Weights of a small image classifier: 7500 steps.
Rows from block 7 of a small image classifier, named by matrix and row number. Rows with one number within an expert belong to one neuron, the router's apart. Each number is 500 + 25 x the weight over its row's rms, rounded and kept within 0 to 999. All counts start at 0. Numbers have three digits each. After the name is the row's rms in percent of the matrix's.
Before each expert's rows are labels from the 100 images, of 14848, where the router gives the expert most weight on average: "responds to" is what is common among them. Only what is clearly more common there than usual is listed. The data: rendered scenes of toy objects such as cars, trees, mugs and chairs. In brackets: how many of the 100.
# router: router (model.blocks.7.mlp.router.weight, 8x192), inputs 144-191
# gate: expert gate (model.blocks.7.mlp.gate, 8x192x192), inputs 144-191
# up: expert up (model.blocks.7.mlp.up, 8x192x192), inputs 144-191
# down: expert down (model.blocks.7.mlp.down, 8x192x192, transposed), outputs 144-191

# expert 7
responds to: count: three (79); green object (38); barrel (26)
router.7 100:527506496462557509491477489519504484490546502485506488486477497498482513499472508496537495499480443472503532465500459485478501506492463521519492
gate.0 090:521533455491464521518491482530510516509521511539460440510506467493475528527518511523521540480505494507497538515486470495509515503518523502545536
up.0 088:475518507531520499506578523498506469508508482491535543498477522504513485478480456460508418477496556509480497522493535459500474502515491487450485
down.0 092:427512464549469531515526449532504485476517551519464493507509493468530528486486491503461494511525455498493480480493499517493508493452523521518434
gate.1 089:449514535497515510525492474517507480513482537493480493524493502492516488451513492502496501483500505560507496478499512528472509506505537521494485
up.1 085:508507472474523515482467488523515529500521483475498526492496475511481504525464537488501494498497525497541499535467497461502484478525537481467519
down.1 086:487470511505471510539491488533461552470509515492512523535482482470516467505491475552480426506490517479490507489504502483518489463513474497493544
gate.2 102:502506497473487523504495496534504548511487486508504496506540515492522509462507515546497476503519514523521489488509555485495513434463539577515496
up.2 133:512509484446547519505489471528497514519511487525498515502499505517481494466483507552530478512482504504476508475509521480476484485466508552509511
down.2 111:481484551474503524520453514459482499512487488496531488510502559504484485486509500543528518503498477522469465462504468475459480512488476498501493
gate.3 113:519465514453507534480487494499499512510492519517487457503498476485524528477523531515491529509510507489478536482531505507484530503526502546510511
up.3 112:503465477484539502501505514524505544482525513493460461478471474500470555500498516494496508498482494506476537475540495498461517520526485509486557
down.3 105:539489538466519487468514500495515549489483473491513501500515484517494454485497493519498490488481507507496515531486500510508493488510481529528526
gate.4 100:560488510496508463475491527494515509470521520502521519524544463535504493485495461468518505505480496486430552535525504497554443464484508489509495
up.4 104:531544503505473507514494527494536502520504450488536497507540544467484450519446488499502501405542534496512483484484505487522474499539512518510514
down.4 100:467463535513522502551499500500489477480563512505493482545489514550447485485508501495515487500467519463513528471482524488480544489498523490526487
gate.5 094:519523531503481478514540516503504488531479491542515505512476478511501485510497482480505515538485468521496521488513513534502505515506474540472505
up.5 093:504529520483513505522532465542527523495492471498515460505508545490482457524470475509486518439525537498505486481463512457493554477510493537528500
down.5 099:466549516505471514504489509504462512515502466536530499517497529518483520483509526498520518472487489443518508502558505459454519518510469490503491
gate.6 101:501470527493490501498498536491559484467488500462543510500480484502487511490476495435491529504546530495515538531516494506572455506525481481543519
up.6 102:498504503496507495525483488494498504512541501498482473490501483449487480474488567529510499513509470460517501508455486544508510497451499522521490
down.6 101:501484515496516475506458464535514510488517549473491466494522481455460449494547496496471503533469490506503536510547502529521498496464516515492499
gate.7 117:504466480502514504495528521551516475505507493484452540511483482506489550491474470459514478514481505498470515519556515482480551548527464478513493
up.7 113:470445497487494484509544471513509513520507531505484506476481472484554515513527479481499455528480515482505508525509508495468522495560507540461476
down.7 113:498545527493498447532510505513505531499544498502480467465485498494485524483501490540498479496440496463476498506490498491552497529510487550497485
gate.8 108:522489468547524541555503452488505484505502498476488504541547499509481479492488435506538481495484505475437516479529479501514463475493491483505508
up.8 110:477487533505459515493505548462483494507495477463537497475478505501526545475520528510482515559500512512514509547473507530515507525489510490478512
down.8 104:494495480495504546486516512483517531482444487494499498502469539478510510503442505517478496519494493498505473504510478504513465517474481518502500
gate.9 094:504496496495507543550552481490503508471494537484485522506536511519543520456551498531502497512527496509500452473483530510500519452467535517489500
up.9 075:501475499507504517570482500431513523458526461484495496515512542486476540505497473548515503478521531508453475507479527482510472538504526516487487
down.9 085:518487485480491461436513493504537479506471515521545515482490496507478490501508531532492531480456501557473543546509552523528489508493464510476516
gate.10 075:477519490532491513486501532504505497482492444487490516511520499508463520482494463503521475521504484477475488556519556523463435484473474467452475
up.10 076:482548475506493521491526511463482470459513502454482478515484468499506565485511514498499481492503522483500482515547494519467459512505469477478508
down.10 085:471512471537479504464519563495500487491486473525559462490485502534517488508513518509531515484472479507524470501490463512483488486484498517488511
gate.11 110:508473524495502485522500478504500509505513523476478495488494459475565490474522519509499515530494466482479528511471494522528494499457545520500475
up.11 101:500508504515500467487483480464432514478494496541483487497524495460494502506550500545507476582468503487487496484486488500504507519510534509488476
down.11 098:512485449499522510524482515474379465475465500480502526556498490495547501533502472504492544479542489511487507475509482450489494486525524478523506
gate.12 097:454508531481528512503507476499480497533431524516485512535513500476540454517554488521500487521486473542513470443484503494484547472513503520498476
up.12 094:549489501467500535499483469488486515516497468461523530525511501559492507501500519484510516522492521470515495504501514495496491442471499483508506
down.12 092:499426512529528508538536477525496530444516518504460475498472529473497505514514504521472503506497518477477505481494488502499501504484491461472548
gate.13 106:524477514519472504517503478500488531541482501502470555491511496497519522455546490527525518508529485537470505513513510526479453499464571522477532
up.13 102:511488478527524471524493510488529544518536481480493507476465498512474553518492503516539498487528503498494484521501503521485463492513545513466531
down.13 104:542500482551528481496520493484500585507515479514513512503493475485482479457512482471497497539467514540467530532517538529462495490488513493481535
gate.14 099:513491500512478531519506514487535494514505502511507523519510498509501521491506504494486507517548514506463488528497533501518475511483479509493505
up.14 120:500488474517515505507527543514519518509496543445457542492485497522525531439487481482505525487508531544493500540513504500505516498493505494503537
down.14 118:526516486533525455474518476479524474515459478497531504499493465545538476517524500481506539492506496478530548514542493485539497485505496508535519
gate.15 089:540498532462463529503509483526512483512510529480489470501487495451508557522485513503522559517478470520499518484487491495496484500507490517432559
up.15 085:461489484535533492505468515485508511489490461522520528515510507566476480475533495502514472492534526495519490527517512511514493455489515469544484
down.15 095:432522513532482520528498495530467486541514493468484495514477535469526536489475513515458451501516488503484469476496515500477507518504525485487439
gate.16 104:500506446503515506540500464499504494485526454494461507550517498519464539495490478529514484495505550453469539506502494482488522567481478487549506
up.16 105:507502510502509499531517518523546510476511480487530497524528540500478489508466462488490477440510535506453514438501501529501437510528490491492455
down.16 102:481488497491485524507488475509497480486512555500502485516482457496487549484499540506520515518469493472485531485493495533491492478434517473531488
gate.17 112:524463492504491488501535480509502488505556488472501535542493501500495523492479458448487460500456514475442503549563573502471516542522498508507494
up.17 111:524513475537496503528537528488526501488494483497542475492525540531482496468495517499497501448531489501473521496512490548548439509463491479533493
down.17 103:508500464503512549499485508494477506487524571478514541563483508498476487485420508493492493477475541568487507484487516540495496480464499483517512
gate.18 110:467501481530517475496478527475503492465533515530484430469503492546490533477516507530513480529506496488479517496504506524455482496472492496486472
up.18 105:540505534482501497493526465495493544504488488541488538490513479481517492519555502521490505516484467542497486480462480489477494488490574537489500
down.18 101:504471485498506491483446471531521499459478467499470541507490478473516495509461486528505497489535540494488511557476516487523533472487482486468538
gate.19 084:493536560492485523500475477470469555518514490481487469498513546472541484458541522541476517490506517479532476488507483478511505493481487504504498
up.19 080:497536499504527522487502532513477512529541472526503561501513488512487497452511508514485450495481509498480477438547551488479459509493478467535495
down.19 083:487504470536498494477548463506482538526447463503509508551546479507525471476498487548464516499435556529505535481519457496500486477520487498542487

# expert 2
responds to: white object (64); count: three (64); its colour: white (50); grey object (47)
router.2 104:457496478531497467515530488507503472522468505493493508485482465488542521487536487524512452493485472496484491491528505526529485502490571519487542
gate.0 122:483461473491505521506493484528486504485475528478495526494536489493549521488540496492497512502482524452507478486493482417535582508472496524530520
up.0 118:489480486482477525495512525533532495530515515506514545494504494505524530522518440478502509500500565501495512525503540442503532500484515498486530
down.0 112:499430506503517500575490538516522502512498505491514524477468502512477484514479503473464515496513510540530514486511522511516516501481533554530475
gate.1 104:473492495496495532498513466541464507525468492531498533523522457511498507478543513552507487546489472508509517502492510499513468494500531497498493
up.1 105:466516472542482505487522501566510505535500497518490515487494477478509530497503524504446465507513485505534517520524516523508482531507511507514513
down.1 102:486496500503535481495498491562466483548499495496494487491520474496531496494541521525502485490498471511529525523497521500521534503529495537531476
gate.2 093:500479460501502508517484397490501541504480484494483478459509503496483525499508552562450495518491499461512501513506494508500550493474484477511503
up.2 102:466488513484498494524510465519518526499490534500465463469453475493470538527470532527491482488489492520500474536501480482545547529529503501514523
down.2 092:494501530477486458533459481487505496498514500535524469487531500566505496500535497513505534470478478509512520478491487541496464509489483518537463
gate.3 105:489498545484494481498510498473530508506513477492524473506501506506489508506517494447504507476498487456469476507529514525548475505488491523550516
up.3 096:474491509467447517517517508495497500509465483471523510482506533538521520513457506485550483491544523500535488492482492486540491484518519470503541
down.3 109:511508483498526460493500536551450493502496513506491547518497455497500490519508559462495509522501476435556535510528516497527540492511485520538490
gate.4 095:487488526525504511525503464483512480518470517482499514511494495523526481496507519506493484494514491490535488492487454454491537515510478490530483
up.4 102:499469493549502509515512467485464494462465502523518510508493464503521514479527537537504487566481465492497513540528460485515510480514486481522470
down.4 096:481458513474489469474482519517452484487437499489519487481548465547491492526581519495511529519447498448494514479504497468481496523491487482493473
gate.5 099:542492516512490476496487507459496497520508494453496492474482483522486495457496536490509526492536505496532480541506493509506484488490518485479543
up.5 102:508495514515479456509510500472493520521475501467479508505471474503503514489530513487504461510512472561507503476500499525508478480487543500449569
down.5 103:552487492521449483489500522507472550489483502516483470514487531511490469489515515504533498507498537487521483505562502511451506541513489495512525
gate.6 114:526474455505514522531497500509531523482577529505473503477505553502453486463488494506521509459474514528466497507521520518476519522465463473518481
up.6 102:478487527520524499462491470501459469466475508495506484478477478478523551508497482530466512538455461474514501477510512492485524514504530540514517
down.6 099:500486521484483491460525497500498525491517548559470441456498488477504479475545501488492497535476535489489463551499501537498526502508473571470499
gate.7 099:497469495541492473471493444481452476471469530510458465510516479474491478508516551512528486545481478468519531517543461550508487489483501493484469
up.7 104:530525462476503539510517488514534544515535458518523511478477511519496483471481464500441491481507533522483501505468514489440478521516501514488497
down.7 090:524500484483491477510501470477530500539524483470490507479453507484430478484459504499458532506550482507462504506477496506506503515509488470489514
gate.8 083:499550473527482480460516526473514479526496521547501491483477506475518453488480503496500469463507495492532523467505452531522487505527531537488491
up.8 084:509450515465512519560482466503493516481513496453481503519513503522458521497525497504528502513490497508471467519499532495496504500475471473515511
down.8 092:520484490440472526539495486535472566521506502497455480508515507455508509491508504513442526496499498486492510476474501487499473491489495462459499
gate.9 091:466465521524540485525520505491495476482493510515484521488492478490497466535531484504549453496466498535506500479521470524522557499501499492525495
up.9 091:508488478479492506583521514468481521491470473521499495542512506542484485505519493488557500481487523501489470499515499509530490491489490493499501
down.9 093:493454543464506476608490522461501511544535503470515479507502553542462483500474504482455543468509475570508528503498487480491496523513461505519502
gate.10 102:478495505462520504508485470512469506497497510462476477494483474515501587466514483537494496532466436487457486472496465539495526538424483518555495
up.10 101:473514481512486534528500410519481538493485494485485482504520510487476521505505487556486470508499491521489524454473460496477519508501491519518522
down.10 102:497526519492511455512458520502519491505540476537520518526490486508517486534507527481489509473465482497541547512559529507504505512522463518532489
gate.11 104:525577448506480505483535521529542492531550515540500548498524501481457520468481473470500528504493514500496531505512541520497483556520507476473496
up.11 109:521438536496530505457434509507495498456511516477524485495505503511510437523476510516455509479502495480465491516488447464526519475500448520513431
down.11 110:468466503479489499476484497495573509480515515460471521485474497511515497512513506483460516538494519486472445489477501514483477508466484502503431
gate.12 108:515483523547516506505474472509496502495493497535502512483513488518522529450552486523475533525519498539457538537498531461489493542511491487490514
up.12 104:495483511537516537542500527489464519435526486518482464500468493506461512477456541520490463507463519489511459464528479499469500501539499521525527
down.12 109:499509513506500505489499494508505515495516467501504458501508516503439492474498500477447528549498545461449527538489495528479495519461514503559462
gate.13 105:507503498536484505530519473481527465531534490491505532496474488546459521453515515539507491503507505520514516495512495479478537552496479487529538
up.13 103:481470475475492530518519445495514488535484523500507513480495487491530479493485507522497474498478519473495544537469484490490527502500505492472472
down.13 105:493409534470513492502460484490499475467457526497511485531523450519490500533529483500536538477474494441487532477513492497524459516489512480504488
gate.14 096:492510516455521491521492511466520497538493476503473500487500508585483498492515549514509487522507498520504454489512512535525501492476485464485512
up.14 092:537474509486494511520509546492513502499572502497512518498530540517482476434492510497517518457507533485494487515476538491494516510503490513506490
down.14 101:512565473507489521488532548462486518538541466480522530532487512487489502471493500499494486500513509524487487492480509474483505514539510512496513
gate.15 090:537504544529465471482517537496532532510509504506484467512494497471530467500534512501479493503519460509496515491488500549521444492491489554503493
up.15 093:501545521497470503488475531522501500499520512478523472486480498490512523466468522502497516498520509492488512511501485498559511494479491504507500
down.15 095:499478529540505468498486513521495492524517514491474479544499500525470511523500533526500478529481548465509482528508498442485480512519551451525482
gate.16 100:543473517468504484477521496541528476522532533477521514479482521502551467499499507471520513448538495504532514477508492490503470497497496539494476
up.16 101:470505499526537497518504515479508456519479489494477509528463443557466495511489517516495452509461496516522470473505457532504517519497514468504498
down.16 102:473505492555468557484547471520519522491503516520512499469481545481523487462471529517513446449518523521501459472499513549473523512502557549506496
gate.17 102:535434454513491491504499507484483488515507500489500539513500485520500445500502503477534524500538547511488518605536500511536479528484501488477501
up.17 100:485519494519499496540526520475518509487512455497513509497513516513455509510501494541493443479464489493511492452489523498480510519464487490500534
down.17 096:467514464473482492523528461523476538486495521489488466507486496489477528490485490508510453477520463503493469517499470500483508480519514527468494
gate.18 104:516463477480516481466460501491503476521506520506480495501510476493510466490486519473533550513543554511478507559515485511525485493499510498490496
up.18 107:500560518467492534518489498465501523473503460492529465492537538492487540493501472507484521489487476457521496448470501479480515494490464485550491
down.18 097:370482488489501504549520494493475530489517518503462480503508507479482519484513485466464464502505467503463491541495510479477502481510486538471466
gate.19 107:502517510505495532522506513488475512461534490469497525485494542471516503497484473527507481482506554495508501483461487450477458519521516514490503
up.19 100:556506476475467500522484501503518505496520514515492486511524493527484555487512510480557546506520524493505521528537515503499476462481480478490515
down.19 105:528506508447461531510490511496503521495512503489480462451532509475488531457508471538487539482492513479498504470495530487511485491469485456488519

# expert 4
responds to: count: one (100)
router.4 106:486525523501482522526473530476508508467498482506508465481544568467541522483496506510526495529499530488517494490497463448462517490480503510480483
gate.0 103:498509492457473523508515509524509518514542544489545477496476509521503478495427447420498481527455509522521511534489483521467519486519521538480500
up.0 117:477510450472516535545520487484533496495497492515501504485477497534431475520470471482478511488493545461503494531481489460517493508512520432502496
down.0 114:503479521473453528514511494467490497520471515511448494460554464488491542470467488476505544493501503510498518509474515490515463454523498491491518
gate.1 099:504487494483540466479472523549467498477474519492534496460483473515479484480494521495470481478466458484472486496507545495495516525487466499498491
up.1 095:487476508503523510500528474508482462532474582473499532511446443509554542462531497487539493529467505493519489490525511511503507493478501487472513
down.1 083:503511481489523496517538503493470506494448566467511501505518498506531468477496504483479467512430476470507481482494476466472493497530520503496511
gate.2 059:501477514504504508511499490550467495505539512493506494491494516544470498457481479487498495463468455467556499512488517526454546508471491551525514
up.2 077:496480547471471490461451537508511503521469511524523492530513527481471470522461446490500511474479515552491535509501482527495549474484481510539485
down.2 082:467508495493476471493526531461501461468505491497507525532508554530516506495453455476514488515468533548480500497499523484471476446484482515516480
gate.3 114:511461513457498490482497539537491490514500495475519497464469496506484503508478507453481496491473492518514530503499486507529562519535466498511510
up.3 128:502458502498473536524508493498501503488513470491503489499569542487538506500532505523485508484536446482452522471465491489484501500502514551527504
down.3 134:502501505502526487478468457544522531503534472509463510520484495493472488540491539508468474523515510502510522492473492508510496518448503535490507
gate.4 112:464477470474545468500493502483471465501475514490528529494475468507462495478485489455482492487476483503490499499491500465537528528524503460516480
up.4 119:513530498510504443538546462497523524489502523463511484483483504477504499547496531499465480477453515485494475476490493489479511515514514490483453
down.4 120:486476537560480488482525510534527503553511508481519494491510490512501511534524510487486496510493500472471504529507518558485506521452493540469500
gate.5 091:499504438487515491512463496529486527508495524504511501495456520512469489506435482475476486484481509515539475487505466495493525530530510545508524
up.5 099:540494542459481481472510500546490476510510517504466535464538478505501529520517513529531498503475449501441520470506524486487473534523474545503489
down.5 104:531542471461492480496466465574484517500520500513525520502469499539485515495505473537518456528482521487503486522530522483495490501489509492509509
gate.6 105:490472483500539466475494513506478471464460484487507516455497473526501502458484519480473453473482471495463495484505521500507493543520487447504501
up.6 095:501512493456489484467478536509498498532485506533505509508471487508422487483467501462473514518500504510543494531494511514527537499469473495504505
down.6 103:501490534458448493502493536446493511504496514516547568497510516528485504469497491478537529497496493528497483512484529495534518526525488460502486
gate.7 093:469479509493542489485475493530443487468472518500480527469540466508502484477523529512484490462481473482440492503527572487467512542477471496504497
up.7 109:485472493482504536487492557490520518512520493523527511510459486518476565462496476443497471506472519481509510513514503563490547520484478463504521
down.7 109:514501478523472530498501501438457514468506503523455487495530484499519515460466443491492503514481496508486481505470499515474515463473463466541474
gate.8 141:489485480458523482461473536564489492497485508496504533483481481518463469472447514465481490475486487469503502478522502487512523522490485482504482
up.8 113:510480510490497532511476540509488482538476443513461512535491506511435442497501493529542483507536503475517538511514474452508517470472521520468510
down.8 125:485483516518542487498475481504492443481471462500526490521486502494497523540520535521510509492518473501545502485481521508504529497517538504540501
gate.9 077:484475513449511467472499516478499455461493490491520480498496550524478528506485536478527486463480457479504506547489522518513532491494477489476480
up.9 088:469507474531495500477545476531497436542479530515495525496484472513496489486470456510495480532489503475520538528490464490521490528500531514467495
down.9 099:488508466522494505481487408531494498487477501473488528522461453474510511467534486474488518479487506454526489473496510525537537472470567504519522
gate.10 101:483476480492562468470493516544472478474481511501517496455493470508482488477457509465480476462496471494476491483509564499494526532513466498493497
up.10 070:487503459533446485514478557491551574487510473503512478541473518489444494560481554486480476476497518474524502524501501516471481511508494533501486
down.10 072:478479502505469509483489558462566510490515471524484473505513466508481524496495495562539483456523468527448516453486506520499486512512503486504492
gate.11 111:478487477472541507485483466531452471497470505510498520502476456529477505490493533497472456493455468465499504495507522501552513518512486489507486
up.11 113:487514538491492451465499556512523513493510517505530489497462496524504507524451522429484523502499489517509477513527508536491543523523478483506507
down.11 110:465496499515459498496523561502551520511515534518462478496496483525490504485487478462507501479464513513469476562474509511461522494506483498525475
gate.12 117:473464466487554479489490520532485494473475528514518514493469469531471489473508496431463477472480471482481490501536522486505504518491478499494501
up.12 106:499500476529477510563493461468472484495490515493462486531493489460465477489534473574493495499506496496495503509489484456484462432533533513508480
down.12 089:498494461547519475514512494514459477533439533473498496527467501475508471531520498540490490475495466516504527490523537485510522492529528508508522
gate.13 111:496478487481557476461470497528470487464463515494536498474482464514495486472512519493472483480463469480467504516515536474503534520482468515504487
up.13 078:469507499521525541501502531513487484489513554488519507536529471498531482491569450506552477549499493563466523521492508461520503481471490456481493
down.13 080:472570453503527471511517489514494508451481497507518525512511486523501488491525497485469496516480471445481510506522555513466507521498511513505507
gate.14 103:486465481473547479461489503570464488470467506494519508477486456513500495486466514459481470473462459466464514489523539495482523514488477496502487
up.14 094:506496564459514504460521536532494457512483569505511487523497458519580537496519484440514515513476492504499518491525476530505496514465479514497508
down.14 084:484541510499541472488513517499485521508502541538497503494495472519509506499513499434451509531453520444516518519503509496507509487510488501480478
gate.15 105:501473496490529449487468520528466495469454513512491522492503467514507495476506492461475486488478463514467483505519550457483531531488471482508493
up.15 086:497489503470496511443478517502487491518492502531552530504471496529486547500503491455518508524503509498529513496549480519492501527495463484506523
down.15 086:503477459480474516462493490471487492460496507514459533506502519510523492478510455485543527528477525526507484486475465476531468467510495469502503
gate.16 100:513480466474511495511513538471520504495473425476585504505475479541482507531488514459512497473469480505520487496540462512504523526507457508529477
up.16 109:479455478521517514542491479472457494519492449516453511512522498498479525518527471546498502561493516521483518514491491451543514491486497446505553
down.16 105:481442509506517508551490469497437431487472514520502516477489484504491549520526507527517509493534475499502505496540560510536524504489529510495508
gate.17 111:473460467490539460484491507547477497482467501496514516464490485514488488486472534461463493477493468475474491474505547488499542541510478502514486
up.17 081:475532498530486503525475510467503509476547455495537505501516515486466477523498496557488473508517495504506477525494484479475479508531496543516514
down.17 082:496480529470507503480465516491522514444519423488479498536503472472482535501497487543569484473521494518484505460500492455492500482478500500506537
gate.18 098:468478474485551483501475508549485481486463528488498508475491462496487481494495524465468495473483488471455476490521595488508530516494480489472482
up.18 073:497504514467502478489472425511494488506498529500508493492493486519538483526549504499521514531457506480496528497502480473495543495451526501472513
down.18 074:502490506484535466517501450531468512509468505488564517487496500511506471518549525452487524522534524466521495484502510486489506509476571507440517
gate.19 084:484481498495541487505467476531478495471469507470470498459460455497488500441498469492465493471467480461492495469489551507479525491494460484492494
up.19 098:491502526471512502434472544529530510500489500514549525538487476537485513503504539483463475505477479503495511522510492525530503504512490567548456
down.19 093:540495492457446483442455486507558515500506446507528498555468499523508528485491487490514525465496500509500517499481483514517522500474477483539503

# expert 1
responds to: house (39); largest object: house (32)
router.1 102:503533523497466482475522499473509490537511496473511477506504528499507493455506512471489527485536456511521480530513550572502487519497477499498490
gate.0 092:501448496523506504575538486469480505490499523521460466451486508477531485484523553523469488508504482505514528525504491528445487493496523545493533
up.0 094:493499480488534503518485478504494472477490513470471509457524533487567475474521535530492505495500482443532518545474508499477511476460493487481504
down.0 092:483511506497523489507504535507509495491494432459516510449514550533510478504523525527501505502516516501512515470518496460539506519530539540484537
gate.1 098:505488524527510504521478497485482449488488517482523495462512548510500484477512501497475481490492503471519491455528524511530495458494500520490527
up.1 088:514477537494472498521504493477516505504483502477516499505537543531519496505513481463495502472501477488516491458511512508515524504487499546494503
down.1 090:508513527447524460482489531496517514475489484494495473569464474512470485503483509496481490458496549536513501521495470496530477494555481502518493
gate.2 111:505552520497527510547524446480493482488517482473487472504519541485524482479513551505501499477486488485546514504496494498483489454503470500501492
up.2 122:474482456524526484528459502527490503475506558514483489507521527458519498481508532482454505474545518471503528528507498501488509453499486510500518
down.2 121:516526517500510462485494508505529498547502489445516476486509498480519509505556537518501549518531485553527511494531489467514463494540542533480486
gate.3 102:507539466449485506494480513513490529478504466502490517539467457490462500518444494491520467525447514455484547482483471495507495490514488460517448
up.3 104:488461496510499527520498571537471466518520530482497511501477503470460525468456492459540494533474506515497544506480468513503479529472480478486505
down.3 112:491528475497510493481486473484511534502521560476432496476512510472511489467500511556489468484495503536504491488493466503507503488494519511456486
gate.4 102:485460512519498516544494548530483486477509499474513471499504483469465518516500493471516519534521516521515506481497526525543510531516541449447572
up.4 099:494524460506551498492491479493480513529480484501480502459549513553521480430537472472474507481519479499458511494506494525507442518427492485525485
down.4 103:507555499498483434473504473524527499509509491506515478563482488510489483519478556480467476530521476464539485515518470527500492511480487521528449
gate.5 085:501494534489552485507511540554507486475497535538484513475507450520497515496540537516507513500502482508442507493508480483445509511472489483525470
up.5 088:500499512508485497524550544518499461494553537482496527488505501535470520454473531500507487496516536510515465530493489480464530537473498470496498
down.5 091:529541522478483504524486484478462513554523472525474478536491531490510503499476524504497523492488491485509507518485490478490497500451438512558501
gate.6 099:512527469454485536503510517466446488523486439492511518557477557486491504498477515509499469486517499506540495500474496512497502510520464508498532
up.6 105:474495437503497492523477506469448475513509482494478545545490535477477513494463491493486478517517535488502515538474508512494478531506488451492476
down.6 096:553491519504499476492490521540515497516512524456498449499458544502530522509518507537521483539496493540477515451531487519514499495522533531487531
gate.7 092:495514478484511497483454511479473483460496473487507484543480459532495484481511546488489471526478510470530518508500469499507479494543533486475477
up.7 095:493553460523479489493501511501497509519484499510498505513550496500553498502515456518498493479530479498453516481503528520544535493504502516532504
down.7 103:520475484489469502466482512439492500499480471525508506557529497485500478492497500505514494489483483534493487492517517529511462481502475445505479
gate.8 105:466490505515497519505502494504516518472465473523506520487479474495543514535505528488456475510528542509544473504491537433517522448545521535522541
up.8 108:504511485517506496504515482502518507462475490499502546509525513491553487518523514463489498444527540472546509521518525434517515468531497511521529
down.8 108:496469456500542469482499520520503504477476523492508533503452492528518522516505506466515485468503525525501547498544487487536507490491509499524511
gate.9 089:499473476516510504486502501510488510515493510566499470473504491537484470470486475488481544513495485480482517556511493510499495534502481497480492
up.9 082:497468534497484499501474530527491493499452495529508468516494459525468477526494539486474527524530526468541504528515499499529466500519485479485505
down.9 084:507529494504526500468465506501516503505471505564515492566476491529493479531482472492448536511504497517498516494525523512533510519486474479518540
gate.10 109:525499505516526471505530506491530516507512495528483487499532564483452478521491473513525547455529460573476467485544515509483473518487516470439511
up.10 102:521498485491469499504494514502510504479498510438530556547541518525502483468488456469507509482527518494542492501497508477554515488471490483508538
down.10 111:466498497523498468475451476537498497465449477476480514521534484490482517565500494483509501500521505496535483508524504517478542515553559540456534
gate.11 111:472526524488466496525524510480470496512493497519504485475490500513524485472523524486481417497518504483535462440509528505526496525507537530458547
up.11 120:530462469499539524500459467492504507455506486457478503505511493481493518500480486546539538515473510461461542539468454481478481482483457459516481
down.11 105:487500516501493508497444489503506503478516481479485517464534524501513498491497525502471573515534468437521511513541521488499527518492495484495464
gate.12 100:471492441530555492530504503503528513493538491502477501504522513504477514486478426488496517469515505520443541513506512487435487535484497475445528
up.12 097:499515501512481482522496534509527515506496511481496510485532493497471478502491537472488524471561546541536512505468479493504483492499507491472511
down.12 103:462472514513475481445490507541522467464476499505493532509491472467499521513487517491508506561503513474543494575507514472531546534527505520490507
gate.13 099:489516514494486511506536488473490536512472436531526528486492526514531450508537492469467488469517503487535465476483482474519498478529514506550480
up.13 099:511507493529487495519521455496472549530501476501508521471503493473538463461518475489485447538488471463490506495473485525504503531463513506533463
down.13 101:537504474496479500474489464479486466504520504527506466549462484530463515504519472521512511527508534525524488497510506512497490490490467479509532
gate.14 105:525507515516485466485520454482532469538506514509476485466473503461580478501535494470480535477519498501493514530520528524495503502489523550511530
up.14 095:546495524486472508500493471486497476493491489519523437517528549488555492551499540473502505494531494504522495487536490515538521466485503541524542
down.14 107:501551498483534447486508526559500469530482503506513485506454472523479501515524501511516511501480512521521529513556501451539511531529526552519515
gate.15 094:464528470506517516517500501520471498475500463496515502525466539523490507514448449485512536497438511493514505508439459498453535499480448454541489
up.15 096:523473515444512493486534497504471516513453495524554476510473533539510471478518547497499534518486456507583480461519466467476533496479481527547465
down.15 101:495473495509514498539502454511520518531451493444485531450503524488491479490519496512502509484508534483490517505480528482505565503469519517529512
gate.16 094:489468497483492515535516476483493531504519468482497506501521519524491539499458509532530452522503504481527469491535517506454549502523500515492500
up.16 093:489502509466531490512485545537522506507475558496485502462499517484525496502505501491511488486491510519457548476492470480544485472489483575521493
down.16 098:505493508505482511464492468457516498470479478503505508509475483496518512500451509499519508478454478465496463539481483486454457511435501470513520
gate.17 110:497495553479455512481488497476506530462519486531519467469482527482507499539488498511477478514464487484547465497485514478514542511535490558534454
up.17 102:524494511535456496497492486460506527501520490489487518491516484476524524490529524521494500494571512473484518534526504492501510503491522494489527
down.17 108:534482449521512495492499513541447517457532542475485511472486491484483475503474487545520450474499523472500498491475490510495464493475521520479519
gate.18 104:504514517451490472477496533519526515521506496530517471496470562475486492522501496469454506473509478523517498496489506498493527551513462537545470
up.18 099:514513451534489509519525514519505453504523523476463546485480434520468516486439476520534518512531517500471510537488479488509509523510539453488513
down.18 099:508475456516474531507494481483489536461507492497502515501534512464512478483490467537480481487497495464476463470482482499447491476494496497455527
gate.19 118:481520516468523474495506513486522509522494542515503487500535485486537492483572520483504496465517518441470543495515525492506523475461501558535491
up.19 112:490519512532534514524497531490505497518526510505486470471526481467467504477517541525505481504497475453455542497494495537514460521459511506491498
down.19 107:501529493518502559536524532497508521505513459482514531496491514506516511469439543573459490469507512512515511448480471506506496497481484503491537